config.yaml
model: "sound classifier"
dataset: "telephone keypad tones over noise or synthetic speech"
activation: "gelu"
mlp_ratio: 4
inner_norm: false
width: 192
loss: "cross_entropy"
optimizer: "adamw"
lr: 0.0021
beta2: 0.98
eps: 1e-08
ema_decay: 0.999
steps: 17000
epochs: 27.9
Rows from block 5 of a small sound classifier, named by matrix and row number. Rows with one number belong to one neuron. Each number is 50 + 12 x the weight over its row's rms, rounded and kept within 0 to 99. All counts start at 0.
After each neuron's rows are labels from the 100 clips, of 14976, where the neuron reaches its highest value: "strongest on" is what is common among them. Only what is clearly more common there than usual is listed. The data: telephone keypad tones over noise or synthetic speech.
# fc1: MLP up (model.blocks.5.mlp.fc1.weight, 768x192), inputs 96-191
# fc2: MLP down (model.blocks.5.mlp.fc2.weight, 192x768, transposed), outputs 96-191

fc1.206:46 47 50 44 54 50 45 41 45 42 36 55 47 34 46 60 56 30 53 35 73 57 63 31 43 37 45 75 36 51 59 56 54 38 55 48 52 48 62 60 56 52 40 57 56 68 36 45 50 72 50 68 29 50 48 66 51 21 31 63 41 63 38 65 36 61 64 55 32 35 67 19 53 56 52 45 51 57 11 45 55 36 57 35 47 66 50 53 75 65 52 38 51 57 37 38
fc2.206:55 58 43 39 67 62 65 28 69 65 42 45 55 68 47 44 40 38 51 61 51 22 44 49 38 57 18 69 42 20 42 41 58 40 47 69 53 39 45 49 38 56 52 54 54 55 50 57 58 54 49 41 40 49 65 65 57 61 41 63 66 43 53 43 57 33 52 39 56 38 59 48 41 46 44 51 52 37 55 58 58 24 40 41 65 58 65 54 37 51 45 32 61 56 52 50
strongest on: mains hum

fc1.466:46 42 66 62 44 47 41 50 66 52 32 68 51 30 46 73 44 40 55 48 54 53 69 61 43 37 33 67 43 43 53 51 34 54 48 44 57 51 40 34 61 33 45 59 64 77 36 45 44 46 59 48 36 47 55 62 46 39 68 73 42 45 56 60 37 48 56 50 26 23 55 64 51 53 43 36 56 50 42 35 54 51 55 36 50 64 34 55 55 70 50 48 47 48 49 49
fc2.466:38 46 60 46 57 26 63 58 69 73 45 49 56 51 57 47 51 42 41 43 48 48 53 50 40 63 07 55 44 47 63 51 59 54 60 64 59 38 43 52 36 60 41 59 41 58 62 71 60 49 61 50 46 53 65 56 53 53 24 74 64 46 45 51 68 56 63 62 56 28 48 46 37 34 51 59 44 66 42 41 49 40 37 48 41 46 77 48 59 48 31 34 49 42 45 42
strongest on: number of keys: 9; key "0"

fc1.87:40 50 30 38 40 31 53 62 48 61 53 69 37 53 62 44 77 38 34 62 67 40 54 61 45 33 43 54 46 38 68 72 58 68 44 69 64 44 53 24 28 64 44 55 48 58 43 46 42 70 59 62 52 50 58 60 54 46 38 61 69 40 50 47 38 75 45 67 48 39 41 45 52 48 43 32 40 67 35 41 35 34 39 34 42 54 34 45 60 73 50 45 42 52 44 45
fc2.87:56 22 56 48 55 32 44 46 49 53 55 57 42 52 50 49 30 61 47 43 65 47 55 58 64 65 27 77 30 44 51 71 37 48 48 34 55 35 46 42 63 66 58 59 51 39 65 29 37 49 67 54 43 41 60 53 38 42 81 60 31 47 45 41 50 44 58 58 35 62 39 33 31 60 36 69 43 53 49 51 36 25 68 41 46 72 45 63 49 68 67 32 33 84 53 65
strongest on: white noise; number of keys: 2; number of keys: 1

fc1.443:43 62 36 40 44 26 49 33 53 34 45 30 45 63 54 40 22 37 60 38 75 57 70 54 36 51 44 44 61 77 72 40 28 64 39 66 56 54 48 65 53 41 44 53 73 44 33 36 44 56 54 49 47 51 51 57 54 56 19 52 33 63 52 60 34 49 71 56 41 64 50 33 56 57 81 56 49 83 35 64 57 40 55 52 46 70 70 30 53 44 58 49 56 45 48 39
fc2.443:58 59 56 35 43 38 49 48 39 50 43 59 25 53 53 73 32 52 31 46 50 49 50 67 43 31 52 60 40 46 32 55 32 39 49 78 59 69 68 56 21 29 55 47 56 43 81 39 49 31 39 61 50 37 52 56 50 42 45 49 38 67 42 54 54 48 44 66 55 58 42 48 47 54 60 44 67 44 56 61 62 45 41 53 60 60 42 84 48 44 54 49 27 72 55 69
strongest on: mains hum; number of keys: 7; number of keys: 6

fc1.67:44 52 53 54 62 36 46 47 45 52 41 47 41 53 58 56 59 46 49 56 43 51 39 61 53 27 45 43 45 56 70 57 52 55 50 51 49 37 61 26 64 52 37 40 67 31 33 25 33 81 53 58 82 47 47 60 32 36 37 61 48 52 46 41 54 62 56 42 31 44 48 43 42 55 47 44 41 58 44 46 35 42 54 43 41 33 33 21 49 49 42 39 78 60 48 49
fc2.67:65 32 41 25 43 32 60 72 43 60 51 57 36 40 55 31 50 58 45 29 56 50 49 41 46 59 48 54 51 29 27 62 31 51 38 46 60 60 40 66 44 51 52 54 39 39 59 52 37 80 57 89 48 34 46 72 63 37 51 66 56 40 38 57 59 40 58 51 39 59 44 50 45 49 43 79 45 60 50 48 23 30 29 41 43 48 50 77 48 60 48 50 20 66 54 47
strongest on: number of keys: 2; number of keys: 1

fc1.251:44 30 63 63 49 47 46 47 62 41 37 68 44 38 54 72 39 62 47 45 55 55 68 52 55 38 42 70 34 33 51 34 38 56 52 37 58 56 41 35 58 31 46 54 55 83 48 49 48 49 46 50 33 35 61 62 53 38 68 66 49 50 54 55 42 55 49 47 21 21 47 57 39 46 60 21 43 44 39 37 55 59 58 41 53 52 49 51 54 54 51 50 48 48 41 51
fc2.251:33 41 67 43 62 45 56 66 55 68 66 51 50 51 64 45 58 62 38 52 51 50 65 45 46 46 17 54 47 54 67 45 46 42 59 56 61 47 50 47 21 54 47 59 42 68 50 51 53 67 56 45 55 63 46 65 31 55 26 85 52 41 42 45 64 54 46 61 64 37 47 51 46 38 58 39 45 63 36 55 57 39 48 50 51 34 57 51 57 42 34 29 49 34 57 36
strongest on: number of keys: 9; number of keys: 6

fc1.385:34 61 60 33 35 47 60 64 41 43 61 53 38 50 54 40 56 74 39 56 69 46 60 36 53 40 54 44 60 48 47 64 29 46 47 38 49 48 61 40 52 55 57 38 67 49 64 40 34 40 38 75 54 58 56 73 68 51 31 46 72 68 49 66 45 53 34 68 38 54 42 39 47 57 54 58 42 56 44 50 48 57 28 51 41 44 43 49 60 61 46 41 56 74 60 41
fc2.385:53 30 51 53 33 55 43 49 58 51 32 70 42 74 41 35 41 58 62 46 74 34 50 63 73 51 44 34 49 60 46 52 43 21 67 65 54 50 62 38 42 43 68 45 57 53 65 35 61 46 43 52 40 51 57 61 49 62 60 36 59 63 60 61 41 24 42 50 39 54 55 31 42 37 44 67 35 70 71 36 38 71 67 47 58 47 45 63 54 64 47 38 47 63 54 54
strongest on: key "4"; reverberation; number of keys: 9; number of keys: 8

fc1.118:34 44 52 45 47 45 44 41 46 38 36 61 56 36 47 66 57 40 50 43 73 59 46 21 51 29 37 81 33 56 52 58 47 39 58 49 58 55 43 53 59 48 33 53 52 64 38 38 36 70 48 67 32 47 28 63 70 27 36 65 37 60 35 64 36 62 62 50 28 44 61 22 52 64 47 50 54 56 20 48 48 39 62 35 62 64 51 53 71 67 48 37 61 43 35 32
fc2.118:58 47 44 36 64 49 60 27 74 70 35 42 48 71 56 47 46 37 52 53 42 32 43 50 37 52 19 66 49 26 33 47 48 41 50 63 52 38 45 50 45 57 57 59 56 56 55 66 55 54 51 38 31 50 64 72 56 54 38 60 69 44 50 51 57 38 51 37 57 39 54 50 36 48 52 56 53 39 58 48 61 24 35 50 64 55 64 66 39 42 49 32 58 62 51 42
strongest on: mains hum; number of keys: 6

fc1.225:60 59 43 43 31 26 47 12 56 33 41 34 43 67 48 22 66 64 53 43 63 51 60 52 43 44 45 43 46 71 47 63 28 49 30 51 58 63 44 52 48 55 44 49 65 41 31 33 43 75 58 57 57 58 63 58 64 43 32 39 62 56 45 66 51 50 44 85 31 67 47 29 55 59 75 51 55 77 40 48 55 51 36 50 52 44 61 39 44 53 69 45 53 61 31 46
fc2.225:65 44 50 30 53 58 54 48 56 19 52 44 43 51 34 84 42 49 48 56 26 40 47 49 56 42 74 41 79 49 40 45 49 68 30 54 38 63 53 45 52 55 33 30 53 48 50 48 35 42 54 28 63 52 43 60 53 52 36 51 60 60 34 54 62 63 33 50 49 56 35 84 41 64 51 49 60 37 44 59 72 42 52 36 68 69 32 61 51 45 41 36 37 53 41 45
strongest on: reverberation; number of keys: 6

fc1.495:33 56 42 35 37 36 52 23 45 52 38 46 44 54 56 23 48 39 49 55 77 50 60 63 39 40 35 37 60 48 80 63 42 53 30 70 49 41 58 64 54 58 50 59 83 50 38 41 48 72 54 55 46 49 52 60 63 50 08 54 49 55 53 51 35 66 65 62 41 52 44 32 42 44 50 43 51 73 21 54 42 41 47 37 41 48 40 38 54 72 55 40 55 51 47 56
fc2.495:63 15 52 39 60 35 58 72 45 47 37 72 25 55 50 55 50 55 36 41 42 63 47 54 49 50 25 62 64 38 42 66 25 63 40 53 59 47 46 56 44 49 47 48 55 45 69 36 46 38 65 51 64 50 52 56 48 59 58 43 41 52 43 38 45 43 39 46 47 74 37 48 30 55 41 60 48 46 45 50 32 44 67 40 53 74 28 93 58 70 48 22 24 88 44 65
strongest on: rumble; number of keys: 3

fc1.638:17 49 58 48 35 46 42 54 34 39 48 47 52 38 50 58 55 36 30 36 65 36 36 55 38 20 65 51 48 51 76 57 31 52 42 72 57 52 42 35 53 34 36 49 55 54 64 30 44 36 48 61 50 49 44 65 63 40 63 60 40 59 51 55 49 51 71 51 20 55 64 58 48 62 52 63 37 48 51 67 46 62 62 53 47 59 28 63 52 64 41 54 56 56 39 24
fc2.638:45 43 55 34 48 54 46 47 46 31 34 65 68 53 39 29 39 37 42 62 54 28 51 26 51 35 39 60 42 48 55 48 58 68 58 54 41 57 48 56 55 49 45 49 63 40 50 54 70 32 24 82 48 32 45 37 48 32 69 40 50 54 36 58 50 46 48 52 44 54 52 42 41 66 53 55 52 50 63 30 67 47 45 54 38 46 59 42 47 51 58 49 72 76 51 56
strongest on: number of keys: 2; number of keys: 1

fc1.166:41 63 31 24 31 46 45 35 35 51 41 67 48 52 56 47 61 45 63 54 66 66 56 36 36 42 57 63 55 45 62 53 24 49 47 79 66 55 37 50 41 40 52 35 45 47 49 40 25 50 51 59 23 52 50 59 50 55 43 41 45 40 36 50 25 57 51 78 54 35 62 30 54 45 52 54 59 52 31 64 45 51 40 43 60 73 31 60 90 78 66 59 44 44 38 65
fc2.166:48 54 41 57 44 43 62 49 38 69 55 40 64 43 33 48 55 61 51 35 44 46 55 61 45 75 41 44 50 41 53 35 62 30 40 54 21 55 40 32 42 57 31 40 59 56 70 68 51 55 44 66 69 68 71 63 54 51 55 55 44 63 48 44 39 60 39 62 71 58 75 50 67 67 37 46 45 57 45 56 52 72 68 39 53 55 48 55 51 67 42 37 45 50 35 55
strongest on: white noise; pink noise; number of keys: 8

fc1.615:54 31 44 25 60 49 53 45 38 30 37 46 56 56 46 37 72 45 62 61 60 55 68 37 44 47 49 62 37 75 37 55 56 33 41 67 51 40 50 46 35 61 56 44 53 52 54 49 62 69 60 68 60 68 26 53 34 47 38 32 57 60 53 60 52 50 60 62 46 69 71 51 63 49 65 55 56 46 40 44 38 66 49 76 57 35 30 55 53 53 60 42 39 35 57 53
fc2.615:44 61 52 51 59 57 43 56 51 34 48 45 49 51 56 66 48 59 42 59 46 38 65 54 64 43 49 63 46 67 63 51 46 56 44 42 24 63 46 56 52 56 25 59 39 46 40 29 61 42 54 22 66 48 33 56 31 65 53 40 64 56 63 44 39 59 71 45 49 59 69 48 59 42 65 34 55 40 51 60 44 40 39 40 63 48 55 29 58 52 21 42 63 41 57 46
strongest on: mains hum

fc1.376:43 46 59 48 57 41 44 43 63 43 28 58 48 26 49 76 62 28 47 48 54 62 66 33 44 42 46 88 29 39 44 46 46 45 55 37 50 46 52 45 55 38 47 56 62 74 36 44 32 51 34 66 38 42 60 64 40 39 41 58 26 60 50 65 21 55 56 43 38 34 60 44 41 51 36 37 45 49 16 41 52 33 71 37 41 61 27 59 69 71 41 42 51 42 35 54
fc2.376:56 47 47 44 61 47 64 37 78 74 40 40 47 70 50 47 41 40 52 55 32 36 56 50 42 63 23 69 52 35 63 46 57 46 41 68 49 41 45 52 48 53 49 57 57 53 57 64 46 40 56 34 33 47 59 64 56 61 46 62 61 45 48 38 57 40 46 44 57 46 46 55 42 61 41 57 52 39 59 58 53 20 40 41 52 59 67 45 36 46 45 44 79 46 55 41
strongest on: reverberation

fc1.171:52 34 60 54 29 38 52 39 63 39 46 44 51 37 48 70 43 60 39 64 49 59 59 46 44 55 56 78 28 29 74 32 25 37 62 37 47 68 44 37 55 16 65 57 51 61 56 49 48 46 52 57 10 44 60 55 60 42 71 56 32 62 34 56 32 50 30 42 54 30 61 55 44 62 64 34 54 52 49 49 41 52 65 56 42 72 36 46 59 48 44 61 47 60 36 54
fc2.171:66 44 58 31 36 47 49 57 77 63 59 24 50 48 53 61 54 67 74 59 53 34 66 47 57 31 34 42 72 48 66 45 46 58 33 50 49 46 56 46 36 48 44 42 35 44 49 52 51 70 57 38 49 74 37 60 40 64 15 84 53 59 46 41 58 47 38 36 55 53 49 59 45 48 51 76 51 60 47 63 50 47 28 41 50 48 55 60 21 53 53 34 53 27 44 23
strongest on: rumble; number of keys: 6

fc1.575:42 47 62 57 35 47 49 57 56 50 74 36 52 40 55 65 59 70 50 64 41 53 37 52 61 53 50 52 41 18 63 58 40 46 70 25 60 55 38 34 63 50 64 34 52 37 66 34 50 48 37 60 43 44 49 54 49 39 69 43 64 38 47 48 54 56 55 45 40 25 50 58 46 52 51 36 41 39 53 57 36 65 58 31 60 58 52 32 53 57 39 43 57 68 52 29
fc2.575:50 58 61 36 37 50 54 44 50 71 68 60 52 38 63 42 48 64 62 59 63 33 66 37 56 38 49 44 52 54 52 42 48 55 51 62 37 70 55 46 26 46 49 40 43 39 46 38 42 79 36 78 47 53 48 47 52 47 16 74 51 40 42 67 54 45 40 45 56 45 50 46 65 43 55 60 51 60 57 63 41 57 38 42 64 41 47 60 27 50 67 40 32 36 52 44
strongest on: mains hum; number of keys: 6

fc1.636:53 47 39 39 63 58 46 34 51 59 36 45 50 61 43 41 42 39 54 30 82 46 40 57 53 44 44 43 66 91 46 53 41 53 38 57 55 57 57 53 52 58 59 40 56 40 45 47 43 57 41 57 45 45 25 61 58 48 22 56 65 40 51 39 57 44 69 62 48 83 44 35 62 57 55 51 57 51 47 55 49 36 65 63 61 51 51 29 59 52 48 60 52 54 35 59
fc2.636:55 44 51 38 76 53 59 52 54 70 39 55 40 36 53 71 55 76 33 46 37 39 50 64 54 52 65 61 43 64 61 44 48 29 51 71 59 48 62 60 33 74 42 52 45 66 50 42 54 42 62 31 71 40 58 62 38 60 20 40 54 71 52 41 45 66 56 62 45 49 55 59 53 26 53 36 54 65 49 46 50 56 54 44 64 46 50 56 67 51 20 41 53 43 49 39
strongest on: white noise; number of keys: 5

fc1.381:32 42 56 61 38 35 39 42 48 36 45 63 55 25 52 61 66 56 40 33 44 55 39 45 40 34 67 67 36 85 53 66 52 42 43 46 59 48 32 61 45 33 32 33 59 58 52 29 54 36 40 54 48 45 41 53 69 47 59 55 50 56 59 50 49 48 56 50 37 68 63 56 56 45 46 76 50 52 51 65 60 56 63 39 62 52 40 76 53 48 35 55 62 49 40 46
fc2.381:55 56 62 66 46 50 52 52 51 30 40 44 44 57 44 28 45 57 52 56 74 40 49 25 48 50 43 41 47 54 60 58 60 48 68 35 56 37 39 53 65 58 44 45 50 55 49 41 63 00 31 42 47 41 53 45 38 48 91 46 39 57 61 53 54 45 47 41 46 52 38 18 41 36 47 56 49 47 46 30 46 57 44 39 55 71 69 42 48 54 51 47 77 86 43 63
strongest on: number of keys: 2; pink noise; number of keys: 1

fc1.15:42 52 49 29 46 46 47 61 25 46 54 55 43 39 50 65 58 44 59 52 50 73 56 22 33 42 51 71 59 46 61 48 37 39 55 52 68 56 44 42 36 35 50 38 62 55 55 38 37 44 49 64 22 46 54 53 42 26 60 40 55 57 39 63 45 58 49 67 43 33 55 35 48 44 61 56 64 43 29 57 43 48 43 43 52 69 61 64 88 48 56 44 39 52 47 51
fc2.15:43 50 47 50 44 41 64 58 37 65 59 54 42 30 49 57 33 47 23 43 33 62 38 72 34 67 35 40 47 36 69 41 62 32 44 68 29 63 42 53 49 54 48 57 45 71 83 55 30 71 37 48 61 70 63 54 52 58 40 46 44 38 48 47 54 57 44 44 65 72 43 41 78 59 49 25 43 40 42 58 56 55 63 51 43 71 58 47 59 57 40 52 56 53 58 39
strongest on: number of keys: 9; pink noise

fc1.142:47 39 47 23 66 51 53 66 31 54 55 41 43 43 68 76 49 46 56 65 42 76 50 24 47 38 28 66 57 72 45 54 42 49 55 32 63 40 41 55 62 37 57 43 37 41 71 51 41 56 44 55 64 31 32 52 61 52 69 28 49 50 44 70 46 45 67 62 37 41 61 43 46 42 52 69 50 33 32 37 59 55 37 49 79 49 67 34 59 49 67 34 53 47 55 56
fc2.142:42 82 39 58 43 47 40 36 34 58 56 18 72 39 46 49 52 62 67 57 61 51 58 34 36 39 63 32 48 80 46 21 49 47 52 13 23 48 59 68 47 50 45 57 59 32 55 59 67 44 35 56 54 53 49 56 40 57 43 44 62 64 43 38 34 48 57 45 49 44 55 66 59 56 51 50 65 59 65 76 48 48 34 43 50 41 47 52 49 52 31 29 54 41 46 54
strongest on: reverberation; white noise; pink noise

fc1.515:41 49 44 36 34 34 38 45 39 61 29 25 43 53 56 44 26 60 42 48 50 38 67 55 19 33 49 39 69 59 39 47 34 63 36 62 50 48 50 61 58 50 18 37 47 56 38 38 53 45 40 54 57 53 58 65 60 50 28 57 49 78 51 57 45 58 53 70 34 46 54 24 57 59 69 73 47 69 43 60 64 40 38 37 41 34 39 60 45 49 53 52 52 54 39 57
fc2.515:42 60 63 51 51 51 40 40 61 73 43 52 43 62 67 64 63 53 46 50 47 26 47 60 69 33 66 51 55 33 61 46 60 49 53 59 47 72 48 60 48 21 39 51 46 37 55 31 55 54 71 69 47 73 55 49 52 66 60 55 62 61 55 39 42 39 53 58 51 45 46 64 34 58 51 71 70 44 59 42 53 57 49 49 69 59 53 46 52 46 62 24 53 52 50 33
strongest on: rumble; number of keys: 9; number of keys: 8

fc1.660:37 54 41 61 45 45 40 69 43 55 29 37 58 45 74 58 61 33 47 63 84 49 61 58 41 49 56 54 36 39 45 52 24 34 47 62 64 33 51 28 54 68 34 48 25 65 35 41 43 64 44 55 44 47 36 67 52 21 30 80 28 52 46 48 39 48 47 40 34 47 54 54 58 67 56 39 54 48 26 46 46 32 61 42 47 48 45 59 47 73 39 43 37 33 43 56
fc2.660:54 24 44 44 62 58 57 43 58 57 39 43 51 71 52 41 44 38 47 46 46 30 62 43 41 45 06 67 51 35 47 43 45 41 51 53 54 32 48 48 62 55 53 41 62 53 69 62 45 53 48 42 37 49 58 73 48 56 50 55 56 49 37 54 42 52 56 50 55 48 54 43 37 54 39 64 50 40 52 59 61 22 43 34 59 65 61 47 39 36 62 27 51 51 34 37
strongest on: rumble; number of keys: 8

fc1.767:24 34 43 50 52 37 42 49 47 51 41 51 47 22 40 66 60 42 32 45 63 47 46 52 36 38 62 47 60 65 76 65 44 52 39 59 57 45 32 60 44 29 43 54 49 63 44 37 40 22 42 61 37 49 48 59 61 37 56 66 42 51 43 44 35 39 73 47 42 59 63 58 42 67 53 65 42 42 41 51 62 46 61 36 66 68 30 64 56 60 38 43 65 67 32 55
fc2.767:55 38 45 55 55 49 49 37 56 42 31 53 53 60 50 32 43 70 61 54 55 53 40 03 38 54 67 33 63 44 51 57 62 44 63 40 56 33 49 58 73 45 54 51 61 54 45 56 51 30 35 47 56 34 62 39 61 48 94 46 45 50 67 39 63 40 63 50 42 59 46 57 35 40 51 64 62 53 54 22 42 61 35 49 59 72 50 49 43 56 50 50 60 89 40 55
strongest on: rumble; number of keys: 5

fc1.314:39 59 46 53 53 39 41 56 39 61 41 36 50 55 70 50 51 39 60 61 55 54 34 46 28 48 43 59 55 39 41 49 40 49 55 71 48 40 41 19 22 53 33 33 46 37 46 35 45 66 43 46 51 43 54 48 35 48 36 51 45 50 44 27 44 38 58 38 43 60 45 56 48 52 56 62 43 55 57 45 50 24 66 46 37 44 53 96 50 39 54 53 31 48 55 33
fc2.314:47 59 50 65 58 36 60 37 62 53 41 58 52 53 54 62 53 36 34 44 57 46 53 36 44 38 50 52 57 38 76 67 71 53 58 49 47 50 57 44 82 61 39 51 57 61 42 77 49 60 49 45 58 64 45 44 46 45 36 49 52 40 45 70 53 50 47 62 44 45 36 70 63 56 62 68 49 42 57 30 25 49 35 52 63 51 68 01 53 47 64 60 75 35 24 38
strongest on: white noise; number of keys: 7; number of keys: 8

fc1.708:43 23 55 54 48 58 57 73 53 34 67 49 53 55 50 28 31 57 57 55 52 34 28 55 52 45 52 25 60 50 68 53 50 70 47 45 43 49 47 43 54 23 56 57 66 28 60 47 65 46 45 52 60 66 60 66 36 52 44 57 44 62 35 40 38 48 38 55 53 72 64 48 35 51 54 36 57 51 49 53 47 66 16 57 52 44 34 37 48 64 29 50 81 61 49 66
fc2.708:58 49 43 48 40 52 52 64 58 14 45 43 48 49 51 61 33 58 52 48 21 36 37 47 42 61 30 34 70 25 37 51 35 52 36 11 45 49 42 57 50 46 39 37 46 51 48 53 43 61 61 46 53 44 33 38 51 41 32 66 65 49 51 33 44 48 35 41 46 67 44 46 61 58 44 56 59 40 45 38 36 46 50 60 55 52 30 65 54 52 48 46 31 50 62 43
strongest on: reverberation; number of keys: 9; number of keys: 7

fc1.217:40 38 44 44 51 32 43 56 33 45 50 68 38 42 51 50 44 41 31 32 68 49 53 34 34 43 60 63 47 69 48 58 34 43 44 30 61 60 40 47 61 39 44 43 46 64 47 28 54 58 52 78 53 51 41 69 49 38 35 54 51 78 44 69 41 62 46 56 35 64 60 31 58 47 55 47 49 42 32 50 63 47 40 41 54 42 41 54 64 68 48 45 57 58 42 56
fc2.217:56 29 58 62 67 53 58 17 69 78 35 60 60 62 55 27 70 35 69 46 54 64 42 47 49 48 22 45 57 48 37 49 38 26 62 72 52 52 54 52 41 33 52 67 58 55 57 50 51 57 56 56 37 63 52 59 67 33 56 41 62 45 65 47 36 45 65 56 49 21 65 48 69 31 50 51 68 68 50 54 39 34 69 57 56 54 59 59 61 24 60 29 43 59 59 60
strongest on: white noise; number of keys: 1; number of keys: 2

fc1.700:36 50 39 33 63 34 43 56 41 63 57 67 51 53 69 36 63 27 43 51 59 45 61 53 52 36 57 47 49 35 56 45 56 60 28 53 54 48 56 13 51 56 29 51 41 58 51 54 54 66 52 56 68 62 48 59 49 55 36 54 37 68 43 44 52 53 54 60 57 46 54 57 49 44 56 24 48 47 42 64 43 34 50 47 44 47 32 39 50 54 54 51 44 64 45 65
fc2.700:52 26 53 35 45 48 66 41 43 41 45 53 37 48 52 55 27 37 53 46 49 54 49 61 45 56 35 65 37 30 37 60 34 50 47 48 61 45 47 35 65 60 55 62 45 46 67 42 36 64 55 47 44 48 68 61 53 49 81 41 48 34 39 54 52 40 55 59 48 64 44 40 32 65 49 69 53 34 44 45 36 46 70 37 52 57 48 78 49 45 61 41 20 80 60 54
strongest on: number of keys: 2; number of keys: 1

fc1.613:36 33 32 60 49 42 45 50 37 52 24 51 60 34 73 43 35 52 50 64 76 55 55 60 50 55 59 53 41 48 50 52 48 44 61 50 50 54 55 64 42 49 47 35 29 53 37 49 37 56 48 58 33 55 30 70 48 44 34 82 29 46 49 51 43 63 55 38 41 63 56 55 30 63 51 42 37 55 44 35 59 39 60 30 32 57 40 29 34 61 32 51 42 62 43 42
fc2.613:43 21 48 42 59 51 43 38 59 73 48 39 61 38 60 62 52 51 50 56 52 31 59 66 34 44 25 69 44 46 40 36 41 58 41 53 68 36 43 50 38 61 48 59 62 58 59 56 50 57 52 59 38 50 48 59 48 42 22 66 50 38 44 48 35 37 71 44 53 16 48 44 52 59 52 52 47 52 53 64 50 25 22 51 42 47 56 61 40 29 38 43 49 49 58 48
strongest on: rumble

fc1.423:48 36 23 25 49 45 59 40 51 38 46 52 47 45 44 41 51 63 46 65 57 48 58 51 50 36 53 42 49 47 38 66 55 50 43 41 59 55 46 49 40 46 30 35 37 65 61 41 55 67 74 56 59 64 27 57 61 31 43 38 55 58 49 55 49 68 29 62 37 41 44 33 80 47 72 53 48 27 30 82 56 39 41 32 62 41 45 54 52 44 72 51 38 63 42 42
fc2.423:44 69 45 55 22 26 29 41 41 33 39 41 29 47 50 44 55 50 57 43 50 59 53 42 37 38 73 43 50 48 65 66 58 74 54 39 45 44 52 49 51 40 76 60 57 35 47 23 63 56 46 64 51 45 60 45 46 44 60 35 38 34 49 55 39 54 52 44 44 70 39 70 44 73 45 55 60 18 42 46 57 46 36 35 47 50 40 33 60 62 46 50 61 39 58 34
strongest on: speech; number of keys: 1

fc1.16:58 19 59 61 62 48 58 64 60 36 70 60 39 59 54 45 44 60 64 45 43 46 17 42 53 54 52 49 63 53 53 48 45 50 51 27 44 45 50 22 41 09 53 59 68 42 39 36 41 68 41 44 54 51 55 53 26 44 62 54 36 57 42 44 45 50 46 47 45 74 45 37 48 45 57 38 55 46 53 35 37 60 29 59 65 56 39 50 40 41 25 56 87 57 44 59
fc2.16:50 50 40 46 40 53 57 63 47 18 54 32 48 32 51 57 31 54 58 50 34 42 42 38 59 56 37 36 65 22 42 33 42 56 39 17 39 59 46 65 50 48 41 43 32 40 47 60 55 75 59 48 57 27 35 52 50 46 20 64 73 50 51 36 55 58 43 40 37 55 59 51 53 46 46 68 65 32 53 44 55 29 37 42 46 43 37 57 37 48 46 58 23 27 61 36
strongest on: reverberation; number of keys: 6

fc1.62:51 51 47 65 51 49 57 37 56 61 42 57 49 43 53 54 85 60 55 55 23 48 38 73 61 47 48 51 26 60 37 52 49 46 39 63 55 52 51 48 47 53 46 56 55 39 56 49 34 59 58 54 71 57 30 44 53 62 61 46 39 48 72 35 62 56 67 34 52 88 70 86 48 53 38 48 47 30 66 63 46 73 97 49 50 47 47 49 31 30 57 48 60 53 75 53
fc2.62:47 47 38 45 61 54 49 40 48 32 62 40 51 48 51 51 45 63 45 54 94 26 42 60 59 51 31 50 26 39 54 45 46 40 49 59 53 43 53 48 46 42 45 59 49 48 52 27 57 51 48 51 50 49 46 55 47 52 45 46 53 57 53 47 41 58 54 47 54 41 64 12 49 53 44 44 63 52 45 60 52 50 45 51 61 49 57 48 50 49 42 48 54 42 46 42
strongest on: reverberation; white noise; number of keys: 3; number of keys: 2

fc1.181:37 45 52 49 29 44 50 47 48 43 44 49 42 36 53 54 46 61 56 50 78 55 66 47 49 49 46 48 45 58 46 43 30 46 57 38 55 48 45 51 73 65 43 46 31 70 34 49 47 49 40 51 42 74 41 65 68 48 31 65 43 60 44 67 42 62 47 61 54 51 51 24 59 52 65 65 44 56 31 53 42 53 40 37 56 44 56 41 59 61 43 53 61 41 35 40
fc2.181:54 52 58 51 67 61 47 35 58 64 42 51 64 67 54 37 67 40 55 49 60 42 46 33 41 43 41 43 43 48 26 54 34 29 59 54 62 48 65 55 44 57 51 65 60 52 78 59 46 57 68 50 27 51 57 72 60 72 63 61 54 56 62 60 58 59 59 61 54 15 63 36 42 57 48 49 45 70 53 70 50 30 62 58 55 54 91 63 46 38 48 23 47 64 48 64
strongest on: mains hum; number of keys: 1